config.toml
train_examples = 147500
widths = [64, 128, 192]
block = "plain"
orthogonalizer = "newton_schulz_5"
adamw_lr_other_params = 0.002
cautious_weight_decay = true
max_steps = 27000
warmup_steps = 810
Rows from block 3 of a small image super-resolution model, named by matrix and row number. Each number is 500 + 40 x the weight over its row's rms, rounded and kept within 0 to 999. All counts start at 0. Numbers have three digits each.
After each channel's rows are labels from the 100 images, of 14848, where the channel reaches its highest value: "colour at peak" is the nearest of a few named colours to the mean colour under the peak; "responds to" is what is common among them. Only what is clearly more common there than usual is listed. The data: fractals drawn by 1,000 iterated function systems, in grey.
# conv: 3x3 conv (model.mid.1.conv.weight, 192x192x3x3, each kernel summed), inputs 64-127

conv.103:548458376578525452509487457438482472497502480554551437492481482512521520518558498504592511452533530552504488525495468523481473497513453504483567502454460544530491554536446486505523507474523513
colour at peak: white
responds to: dark on light

conv.46:489421497499530458502457498522547451504477486534464513528522497503509531556418499521458430445489453572505425501508527504412572493517509511459551516448486547502534534405507526526492512480511521
colour at peak: white
responds to: dark on light; dense

conv.67:477458506492520521507506478504507503521512468484483458503545471513536506514550503506529497492513496386486513502437511482553539520509458489439466536603445436470492484521490497558502496488530485
colour at peak: white
responds to: dark on light

conv.175:514496482560566509502502452501410457523442468532505494495519518484444487560539528490534518478526453551500362470488504513531496544444473480472529542484530498475481511454473471498494530513480449
colour at peak: grey
responds to: dark on light

conv.20:482441533447531526550539431463493512462497476569471547547544475530549491549520508524490566485494509481553507423503471509368524501507486527494560554447512546479530515487514498499434516533502478
colour at peak: white
responds to: dark on light; dense

conv.104:508418388530604410481489522527503460520464484532485409509514484407506502503518510516571504569507484561519507507477478464506468506503493506490488511528436511498465505542358474549519504492523522
colour at peak: white
responds to: dark on light; sparse; two maps

conv.122:539410509550539506487467480499520532518503478487488467498497463486499500461538511498496492566501473565522526535492502498492541470483492477477471473498480545538476498482495511580500480496495483
colour at peak: grey
responds to: dark on light; dense

conv.47:471480490498514482525474435490497494483538510506521521511464477539531477493444536498411496503478380474480488496492537538417504492478514515474526511533494526429550524483518452511505527537503500
colour at peak: white
responds to: dark on light

conv.181:528395504538560517517466546510504478511540518604518504491515491476576506509529499497517466486519605425496458522492486492520494497515501503478488501433491462531470496549474538480514521498492500
colour at peak: white
responds to: dark on light; sparse; two maps

conv.117:525510492477505490506501505510504496494505472466497532521464521501491511513511484508421515496511456464502465506511500502467427495521473496429480473506473507496504541520504457484498508494531492
colour at peak: black
responds to: dark on light

conv.55:546540501543471483537465516554422504527428495555510516537506541527390527512519490542414535516463541499493461383436437507517532527504534487510472548480538507551491493474487543503455540520492470
colour at peak: black
responds to: dark on light

conv.185:505456522522467585554505457501483465491493505503477581497481491570578494479485485500502471491497531489506494535491531533510492472499513520438489512402499493541553447502615525505470483519488489
colour at peak: white
responds to: dark on light

conv.150:520476560526519418512522508505482454528493494542500492498476504485561502457529526498544482424481489493504505437502421424511511475489526485489563519437478483497497532448482547547529514472489519
colour at peak: white
responds to: dark on light

conv.69:485461497522553420532525501488498488513472506511503431507529511386567493495520519507627489525508569473503546513505448424510460495515512501485488509469493536517441465540455536539507490431504499
colour at peak: white
responds to: dark on light

conv.153:521469431522533444491542515498492477477458520489515452493532497456575486496522499508649509535497551432530534511497417541504485500515514488502479491461502507517422450482479493519499511410507527
colour at peak: white
responds to: dark on light

conv.56:493447450546536562502471506508453444510498527526453508535454503469569464524489513467495521519477553562483569570478501524501524454485482468538482494558459487469532475540531425543489475503473460
colour at peak: white
responds to: dark on light

conv.23:508473465492488569508440546525464415477490510513451527533494496477545487490474502509412502536498473506462491421529511519435464491495460470504526507432471520476529481496500501497510495547534505
colour at peak: white
responds to: dark on light; dense

conv.50:544415443536551416485531482524501494518505477532510482544507492543550517503495499498588470477513542505503518544451432531515471493516430505442483499513474498488361528515523490579484472484523510
colour at peak: white
responds to: dark on light

conv.187:507509504495515459491493486506499494509494487481497503508486503514510527504483494514454525503500469480475497510502510491399497499468496502463469481497489519454491541505482458482524517496509495
colour at peak: grey
responds to: dark on light

conv.49:519455478538561434440500495490472464504458515480494511521520499501563505504513494514651486507525567461510517505494449481513484496504453482490468515449491526500424471520505540550508500408513520
colour at peak: white
responds to: dark on light

conv.98:520479534547458485505482362468463489493490525557543500496475460476537467483520520517492453705501548562557430490517512534538464489495484475428520488472479513525452499557482554491511492474518497
colour at peak: grey
responds to: dark on light

conv.25:488444498470549477509483452480482539501518461481457525514527518503519507501464515530521501481508438468478508533483488489432507519494481484477526473474513539446454543436507454473476534487506466
colour at peak: white
responds to: dark on light